Weights of a small image classifier.
Model: 2.04M parameters, arch vit, norm layernorm, activation relu, patch size [4, 4], layers 10, width 160.
Training: soap at rate 0.0016, batches of 384, held-out accuracy 99%.
Rows from block 5 of a small image classifier, named by matrix and row number. Rows with one number belong to one neuron. Each number is 128 + 32 x the weight over its row's rms, rounded and kept within 0 to 255. All counts start at 0. Numbers have three digits each. After the name is the row's rms in percent of the matrix's.
After each neuron's rows are labels from the 100 images, of 14848, where the neuron reaches its highest value: "peak on" is the class under the peak; "responds to" is what is common among them. Only what is clearly more common there than usual is listed. The data: short English words printed on busy colour backdrops.
# fc1: MLP up (model.blocks.5.mlp.fc1.weight, 320x160), inputs 80-159
# fc2: MLP down (model.blocks.5.mlp.fc2.weight, 160x320, transposed), outputs 80-159

fc1.228 104:135101134115122135112163129134114121207182127112149131139122057123190229153097147142061144137137100119111090118138165126165043153125108191166126108100102136086184136153134149104028142127168114172117125140116137124133077134112125127129080132
fc2.228 092:103124129197129127130169147000170123091124139140120176099138170131166109148131105086120115147125125124154103090113091095137119118143035117055106109139120118119107143152093147025138129133092132156131059132145136144131076125149140123158129126
peak on: letter a
responds to: the letter a; capitals; bold

fc1.94 104:177126172160099109129183172115105141133137119159092125083144125149160126124150136119119154126092146102152167111164014122180142131152170186118125106131029172153121137177077113147086189191159154151124020094137179143132129092127217126150097129
fc2.94 113:097136142093150128126240097142130055142158134158124169124189140122111202106156134123185167119130116097128129137126096141142103147173196150130142126112124159165184135126059132078160148142127129151159140086166191041158105145160175134163083142
peak on: letter f
responds to: the letter f

fc1.72 117:116069115193134166102127106099180137097133098147128164115099131125120135140143140143126137166131129201053163129154121096124094186094110136160130087204203080084181126121149129144125133131146118138144113104162143125087148167105085144075129112
fc2.72 131:138151166198131143140106122159140112096049147112138132116128108127106120090150161110116122139119134125137107138140143133129105121114133149118134114088190138130110129114103117114108128102132107123095131144145150150112121160132141087091120046
peak on: letter n
responds to: capitals; the letter n; the letter m

fc1.188 092:104120149097140120128082156132137124114124174162137114162192123149090109094149112109128127107125143124074116058192108103123192126172137144139100196130101118171130068129185126125156114161130166169124136149052093139169135113133128132091132100
fc2.188 108:097164156135143126127134108133159115098129131127131131131142101125142189170106128105127116132128114121095160094149159102154112088128124133126123016095112111177081130164090099146120201120057130106145131112154128106027113168075136132123173123
peak on: letter e
responds to: the letter e

fc1.310 101:140158130099122150132067129102114162039176095143126077255109132140120107108135103164172125136109130130148192111121129062130145148150123099154118079186105127123083114128188107201095083120089157077158122127089105104128125142147138114112134175
fc2.310 097:154152130149082163084097063114137105068139166154125114144108192190110145157141000138090110128179086078142094162087128130120063176131104093133146124132051140100090119121104121125106130113134119123156173147121128119095090154179107155128128158
peak on: letter y
responds to: the letter y; the letter b

fc1.136 104:164113096096112131109176130103128130169100132135166150137127122120140154079155086142130138126111085160125090154100127131138130130124127131129109218142088080085124102129112084125132110153230135095131094174082155244215156106127102109135119090
fc2.136 100:116128099152124096127121127111099120059154103092128201084115133096138124208096129138093040116123116124079126114205172105111119161129062126100123137111111148148134133108125120101131125118128100173115126131135124174137167115123096152076143186
peak on: letter a
responds to: the letter a

fc1.278 087:172121131145228086105164108123137131136127123095180174108162076129164186118128106109116134113131133211128098130151120148130142129118143078101113127154149123097177166113095094144125116172193161114039155130116081131163110131127086102139110138
fc2.278 088:122111125195146189124170138049085023110159158169173098132132145078101183118125154135184138194132128103144123125165099065073135142123068123154159098131137128131098148122111141031207155137101148135190101142136130096204116097109165105109063124
peak on: letter a
responds to: the letter a

fc1.220 106:118166128138096124115131137010149126121098142165135088131103112141122148202114097171177078121140180148053100112128129126137132119073169184125120106122070149156092113157063138070114133151138192151137132219110182161131128146124122120100125112
fc2.220 115:101125122103140105125133128128120093084162124139121153165094124152069110129095120099144104115146142115135188092096071138141061097159128149160182098118132166101110151205150090219128153171161096113102134150116121133094176132130165134142130240
peak on: letter d
responds to: the letter d

fc1.305 112:127140141114051122112105140166134179100080101163130128127162111091135121087099143141155147128131071116146140139151193053109167125131185104154071146126132131119101157119110133133090121085134116104125147227170148140176151115151197154125088116
fc2.305 125:091123112102100165133138129194123108079062131131154131170170170091105052158177164127117126095195123152129121061166165105157104128137155145166114131140042158143123141118111128158120057123184141142125161138128150133204123098147123184074156123
peak on: letter g
responds to: the letter g

fc1.5 110:163201128130050167101096104171132127020079049164121131141128147080179114141090114149117094119116117107127135123127183064110209111130149133149109140180125142108091102111140132157144100098126098116080116221138132141184178097165139128123123131
fc2.5 110:093125128128131152138117126152094110138099137134087090159159126104094051179112185104074115078146116135125126103195198127173074126127140119193157129130116172163105104083099114070135043134132112121167070194094123142161136126132140132025146132
peak on: letter g
responds to: the letter g

fc1.3 097:153126129122156110116140128128106115156086110161137103135173118141117183128088130086127127145088128149119145183053084233146143129119108168123086119135124118101135127137128136144160065106173118129131129194138193159236143106123159130133154124
fc2.3 106:058108206171127095139139117077142135132184121112133116122184106174148138148137165156094123145062146143125125112196225127131126102171100117142105115120119132167146171120128126000081135088170130128141111109120123193124151136128135110037127125
peak on: letter a
responds to: the letter a; small letters